Weights of a small self-supervised image encoder.
Model: 5.73M parameters, 32-pixel images, arch coatnet, norm layernorm, activation gelu, moe top_k, num experts 32, depths [4, 4, 4], widths [48, 96, 192].
Training: nadamw at rate 0.0012, 9200 steps, batches of 256.
Data: trained on close-ups of made-up surfaces with and without defects, 46.3 epochs.
Rows from expert 31 of block 9, named by matrix and row number. Rows with one number belong to one neuron. Each number is 128 + 32 x the weight over its row's rms, rounded and kept within 0 to 255. All counts start at 0. After the name is the row's rms in percent of the matrix's.
# up: expert up (model.blocks.9.mlp.up, 32x96x192), inputs 117-155
# down: expert down (model.blocks.9.mlp.down, 32x192x96, transposed), outputs 117-155
up.48 109 [116 173 102 165 158 149 113 143  71  63  99 100  99 117  98 146 146 145 114 157 119 146 142  90  84 137 114 137 147 142 133 141 162 101 103 106 127 148 186]
down.48 111 [ 96 139 123 120 152 175 138  68 132  65 124 113 127 117 100 119 132 131 154 170 148 142 104 132 109 115 103 158 144 151 175 112  96  56 154 167  97 105 172]
up.49 098 [135 172  36 114 175 153 120 130  92  64 101 128 109 107 158 165 151 171  97 130 110 120 135  90  92 144  89 107 143 134 177 109 171 103 108 123 113 175 165]
down.49 109 [130 105 134 177 155 126  96 108 147  99 126  87 144 102 123 112 110  84 155 107 127 172 146 142 118 117 107 142 131 144 124 135  96  71 171 150 118  84 152]
up.50 103 [114 127 167 150 142 236 117 105  79  94  89 114 190 211 119 119 125 120 143 114 133 121  98 108 150 123 120 115 173 149 154 153  66 123 106 180  88 146 119]
down.50 110 [121 160 127  89 113 114 165  77 104 127 136 170 137 162 133  60 132 117 146 131 118 150  55 185 173 130 115 110 149 118 131 156 125 128 110 137 109 183  58]
up.51 105 [161 118  77  72 108 133 226 136 166 151 156 129 172 115 125 100 125 155 128 105 123 106 126 105  83 146 137 129  55 100 150  87 164 124 112 127 171 128  68]
down.51 103 [137 124 147 107 128 110 136 119 120 140 173 172 118  98  97 122  58  55  98 149 126 189 162 138 138 138 122 126  87  85 128 130 144 209 124 136 151 113 106]
up.52 099 [166 111 124 160 120 140 193 118 158 101 144 103 110  96 112 152 108 125  71 149 165 140 134 173  72 124 141  95 130  85 118  85 127 141 139  92 142 115 101]
down.52 107 [141 130  95 133 127  93 145 134 176 168 163 114 120 152 112 130  96 134 165 151 154 120 100 119 128 149  96 162 100 123 121 108 133 195 106 143 142 107 168]
up.53 091 [ 93 150  70  91 113 167 116 156 136 117  85 144 108 104 142 127 126 153  72  95  61 112 159 103 117 113 131 136  88  98  95 195 126 114 135 105 137 141 184]
down.53 104 [114 111 139 115 165 158 128 143 135 147  76 105 105 116 153 107 149  88  92  78 130 159 127 161 112 101 135 105 204 156 142  75 115 177 183 121  62  43 148]
up.54 103 [151 137 137 116 125 172 218  88  82  86 166  81 122 165 143 171 124 183 134  74 111 100  96 121 134 133  60 105 140  91 152 147 150 114  49 110 150 206 135]
down.54 085 [150  82 129 126 108 121 127 103 169  97 120  80 118  74 135 142  73 100 123  82 189 159 123 103 120 123 177 147 152  95 127  83 125  90 139 147  67  90 151]
up.55 093 [160  57 131 170 142  92 167 158 166  89 140 159 111 130 160 150  92 105 127 156 116  96 111 115 121 110 144 157 147 149 167 127 177 117 147 127  65 128 141]
down.55 097 [185 145  84  80  99 132 150 140 171 172 181 110 152 112 137 118 172 138 137 105 112  84 105 114 170 162 163 193 136  99 137 128 192 177 129 125 142  82 119]
up.56 101 [ 81 106 144 162  99 165 120 143  87 138  83 126 153  85  87 120 121 144 158 125 115 130 119  80 143 115 188 144 159 137  86 186  56 108 113 169  94 143 177]
down.56 109 [140 194 102  82 113 179 148  87 140 106 173 140 168 130  92 103 136 167 124 119  66  94  88 176 136 186 126 113  94 121 133 134  90 119 131 102 134 152  76]
up.57 086 [102 112  99 104  82 177 116  88  56 109 102 108 124  79 131  97 101 128 136  90 118 109 145 194 107  62  99 109 122 142  91 199 132 158 105 102 110 154 134]
down.57 085 [103 110 137 131 160 123 139 155  93  94  97  97 126 172 177 113 114  72  80 109 189 137 134 104 135  83 162  66 170 165 123 123 194 192 117 137 182 138 146]
up.58 108 [145 165 124 147 112 117 162  90 152 159 197 129 130 119  74 100  84 114 111  60 107 123 141 169 146 155 129 130  66 115 120 134 107 107 130  83 174 143  38]
down.58 099 [ 71 128  78 109 102 121 136  91 123 202 158 106 125 108 133 110  68 153 142 149 158 177 123 145 169 199 156 148 170 102 121 145 142 222 132 172 161 121  83]
up.59 109 [165  71 115 143 133 103 201 176 195 146 102 192  98 126 156 152 127  98  78 139 130 110 120 134 122 107 126 123 164 121 187  82 190 170 151 119  65 110 134]
down.59 104 [121 142 158 100  57 135 145 142 152 190 148 108 129 131  92 106 111 117 123 132 134 159 135 109 181 121 147 122  96  42  62 136 162 153  77 101 159 135 141]
up.60 094 [141 146  88 162 173 114 156 151 184 148 184  79 122 133 167 127 143  96 134  77 191 166 133 132 102 150 134 114 139 134 149  75 138 161 192  63 222 119 100]
down.60 094 [113 162 116  97  95 110 198 118 163 171 122  89 111 124  76 123  78  80 204 177 149 123 106  97 155 118 135 172 119 130 118 162 176 162 135 111 120 142 144]
up.61 129 [123 144  72 146 171 165 113 151  62  49 108 104 103 104 125 133 158 136  88 120 101 134 174  70 101 135 125 139 142 124 144 163 162  71 116  96 101 149 158]
down.61 124 [133  93 138 152 164 126  87  92 144 139  89 118 104 105  83  84  98  96 162 139 142 141 141 161  73 133 113 127 153 130 127 117 129  75 167 176  99 105 178]
up.62 102 [153 134  82 164 153 116 129 134 163  88 133 139 107 119 140 161  72  60  93 132 148 119 147 155 151 132 135 122 144 120 146 172 138  85 144  90  70  70 153]
down.62 102 [155 140 135 106  79 119 164 158 109 183 106  85 106  94  76 108 140 170 137 120 111 106 162 104 118 165 192 104 109 102 116 131 158 159 105 130 142  78  84]
up.63 114 [ 82 186 113 157 137 142 133 152  58  63  66 123 127 149 121 145 143 181 119 164 106 101 129 112  83 126 114 150 178 120 141 119 121 127  99 136  91 179 148]
down.63 111 [104 117 136 116 196 167  91  94 134 134 116 157 119 115  78  89  84  93 144 109 135 160 135 107  91 133 131 147 138 143 119 169 105  89 152 141  92 111 157]
up.64 110 [170 163 176 152 109 140 174 165 122 160 141 172 144 153  83 130 162 147 130  96  87 123 170 139 170 160 137 152  35  91 106 117 162 158 119 111 171 176 108]
down.64 111 [169 101 173 142 138 134 161  93 105 151 130 169 159 113  79 127 113 123 158 136 117 135 125 120 125 151 128  98 112  96 132 122 101 125 100 172 105 134 122]
up.65 120 [ 94 177 140 159 111 138 118  52  71 128 140  81 134 114 108 153 114 130 158 126 109 117 146  98 159  99 109 117 129 117 109 159 107 123  76  65 162 149 120]
down.65 124 [136  88 123 115  89 132 138 148 136 134 127  60 149 142 169  53  83  44 126  90 204 146 154 153 128 130 159 119 135 139 179  99 112 162 169 137 138 148 123]
up.66 088 [141 160 149 147  89 111 139 109 141  98 178 146 120 159 153 141  83 175 115 105 137 114  74 102 178 112 119  59 121  79 138 105 114 121 121 101 114 110  62]
down.66 087 [185 129 118 144 122 133  92 100 148 177 189 129 157 101 157 119 101 151 109 125 125 118 179  84 101  94 123 146 163 153 137 111  41 110 159 127 126  96 163]
up.67 097 [138 126  15  88 136 154 124 139  96 121 114 127  96 132 159  81 192 129 108 129  86 140 143  71 126 156 166 181 145 148 184 113 144 127 105 116 109 121 130]
down.67 095 [ 66 113 164 136 185 119 108 128  83 178 107 124 121  99  69 112 156 105 116 185 173 128 163 120 100 153  90 162 121 152 162 113 152 134 105 154 108 114 184]
up.68 086 [149 122 106 141  96 100 171 118 163 151 133 123 156 103  89 131 161 178 159 164 129 139  87 107  69 118 126 141 189 130 154  83 112 134 122 136 125  98 141]
down.68 095 [138 105 199 132 117 144 178  87 138 113 114  93 121 105 105 121 151 149 128 189 134 125 101 106 153 110 127 125 147 104 125  73 159  86 150  90  66 165 168]
up.69 102 [127 153 145 136 137 141 104  94  92  95 101 140 112 117 120 134 141 149  99 123  90 113 176 107 132 139 102 111  83 103  89 193 159  80 109 134 121 150 147]
down.69 104 [150 105 139 128 131 160 105 125 180 150  34 138 149 117 122 164 158 102 131 150 155 147  99 123  92  91  99 122 138 185 166  95 118  83  96 187 101  82 165]
up.70 093 [137 101 145 129  94 115 135  92  91 117 124 182 127 106 157 142 106 132 146  77  89  89 103 113 134 112 124  75  92 106 122  86 141 125  41 113 116 168 117]
down.70 082 [130 160  40 148  83 160 187 148 180 140 148 112  74 127 163 129 143 126 102 174 133 196 123 143 157 100  90 128 109  92 157 141 121 157 112  86 115 115 166]
up.71 091 [173  98  76 122 130 134 169 105  93 105 114 138 128 116 154  94  68 125 125 119  97 117 127  98  97  98 129  87 101 125 107 122 137 138 100 108  75 143 148]
down.71 091 [127 135 210 132  82 160 150 114  99 148 121  76  74 156 173 124 119 119  93  81 149 146 139 105 170 100 144 107 113 125  90 105  58 169 160  86 203 116 142]
up.72 089 [128 228  56 156 128 130 126 163 108 121 121 104 128 165 119 190 165 123 133 116 107 145 120  64 123 180 160 160 125 125 178 111 143 143 139  95 161 129 135]
down.72 094 [ 94 179 126 160 114  77 104  97 130 139 129 119 130  87  94  64 115 130 135 129 144 125 164 157 163 166 146 159 147 105  47 164 140 166 103 159 100 139 173]
up.73 107 [151  94 139 104 122 116 115 121 114 149 121 173 128 133 104 156 101 101 104  90 107 108 121 140 115 130 137 111  61  95 129 146 143 116 128 137 126 189 156]
down.73 115 [152 136 101  87 112 171 130 153 144 159  58  63  48 136 159  80 148 164 101 138 131 170  85 135 107 104  77 163 132 137 169 140 159 119  90 167  94  82  80]
up.74 100 [177  87 125 153 183  80 156 159 146 104 146 148  76  83 165 140 137  87  83 140 154 107 155 106  99 129 141 126 139  94 131  98 188 130 157 125  83  93 177]
down.74 098 [177 100  76  94  71  84 137  92 155 199 142 104  91 110  84 147 165 169 172 137  84 114  82 116 165 137 129 138 126 115  77 102 154 110  94 154 164  48 110]
up.75 105 [118 151 116 109 141 174 147 105 132 112 131  85  70 129  71 133 164 140 116 125 146 125 131  64  82 112  99 133 144  95 116 155 122 144 100 137 153 115 155]
down.75 112 [130 121 136 140 150 160 105  96 150 114 146 180 193 113  70  94 130 115 154 126 114 150  67  86  98 131  88 141 181 147 146 127 102  97 161 197 149  83 169]
up.76 098 [198 103 164  81 180 170 125 123 135 150 114 143 130 169 148 141 158 113 136 121 119  77  92  97 132  95  78 102 109 113 144 149  75 124 126 156  74 142 161]
down.76 103 [ 78 137 104  91 112  83  89  91  64 157 146 152 158 156 168 124 157 173  87 146 110 136 110 191 127 139 118 151 189 130 109 157 131 133 144 114 105 159 114]
up.77 103 [134 114  83  72 165 150 165 143  93 129 104 168 129 173 126 105 135 145 169 154  38 103 137 146 100 108 117 168  97 108 130 152 162  89  88 163  59 182 181]
down.77 109 [136 132 114  93  71  64 135 177 128 170 112 130 108 169 132 122 126 169  83 111  66  89  94 132 134 129 177 149 107 140 144  94 189 105  77 136  92 181 120]
up.78 101 [138 161 158 108 141 131 108 128  94 102 122  99 171 188 144 140 142 149 121 109 168  91 133 112 161  81  80  65 152 118 142 137  65 125 133 154  93 203 154]
down.78 109 [ 73 165 134 141  82 127 154  61  91  93 173 165 147 110 197  70 116 101 136 104 137 158  93 183 129 133 106 126 129 137 158 165 114 139 102 101  92 159 111]
up.79 088 [148  86 174 100 108 129 181 133 133 162 119 127 121 116 131 114 121  92 101  89  65 143 130 125 151 137 146 120  40 129  88 119 169 167 119 101 135 139 126]
down.79 093 [127 154 149  69 102 181 131 126 149  71 103  94 129 112 170 110  87 113 146  81  47 142 127 183 136 105 143 108 106 144 123 144 124  94 133 102 104 156  97]
up.80 090 [118 143  88 147  97 133 155 136 128 123 110  57 111 120 100 164  98 176 145 126 136 158 134 163  97 136 138 141 135 140 124 120 103 143 137  92 188 125 121]
down.80 095 [165 163 157 125  95  96 145 117 115 150 193 102 141 100 134 134  65 132 144 206 136 127 174 127 165 156 121 136 142  54 141  84 149 149 117 123 116 139 104]
up.81 110 [121 109 129 123 111 143 113 108 101 119 112 152 177 137 141 138 106 125 144 133  72  69 110 110 149  86 126 106  94  99 134 139 135  85  54 131 103 166 168]
down.81 093 [141 120  95  96 106 106 169 172 149 130 128 201 138 128 185 145 130 144  97  51  61 118  83 146 106 110 146 132 102 194 150  75 153  40 116 170 133 118 106]
up.82 107 [153 153  50 128 136 125 125 120  22  27 101 140 131 110 132 160 134 160  98 129 120 136 149 107  93 138 129 131 154 153 141 143 136  93 113 106  87 171 125]
down.82 112 [135 110 155 137 149 144 112  87 137 101  81 119 118  83  78  85 107 101 133 144 115 213 167 102 133 121 101 117 113 102 142 124 103  76 142 154 107  64 169]
up.83 113 [118 203 109 113  94 118 134 137 148 183 147 104 107 178 143 188 122 118 139 100  99 102 154 115 181 159 136 149  71 132 159 148 156 137 102 120 173 154  90]
down.83 118 [ 51 172 166 149 186 103 141  86  93 115 179 122 126  84 125  92 112  75  95 122 156 153 165 176 143 134 129 144 161 126  82 171 122 178 141 126 170 146  98]
up.84 099 [164 128  40 154 147 133 116 152  92  72 115 206 112 111 116 155 158 184 106 185 103 127 141  68 126 160 157 120 126 139 202 145 179  92 125 126  92 152 121]
down.84 103 [110  91 130 147 193  74  75  75 139 164  95 125  89  69  75  64 125  82 141 183 126 139 148 148 114 132 124 164  95 117 103 152 133 112 131 131 144 111 126]
up.85 098 [164 219 196 187 116 179 119 141 110  92 108 164 121 134 132 224 131 132 128 125  88  79 108 101 122 178 156 151  97  99 168 172 152 106  89 100 134 121 176]
down.85 103 [143 106 152  83 183 139 118 105 153 128 121 142 147  67 122  57  67 104 135 120 141 134 125 183 142 140  92 123  79 124  86 153  88 190 172 111 147 133 169]
up.86 093 [178  86 124 146  86  91 164 109 167 135 130  90 115  92 123 126  94 160  84 179 148 157 113 142 121 128 142 168 155 102  92 104 132 161 128 104 162 100  89]
down.86 096 [200 139 141 125 112 103 200 138 144 182 161 129 116  88 126 126 157 157 149 156 143 145 157  81 139 147 145 162 134  83 158 106 144 167 139 117 157  76 129]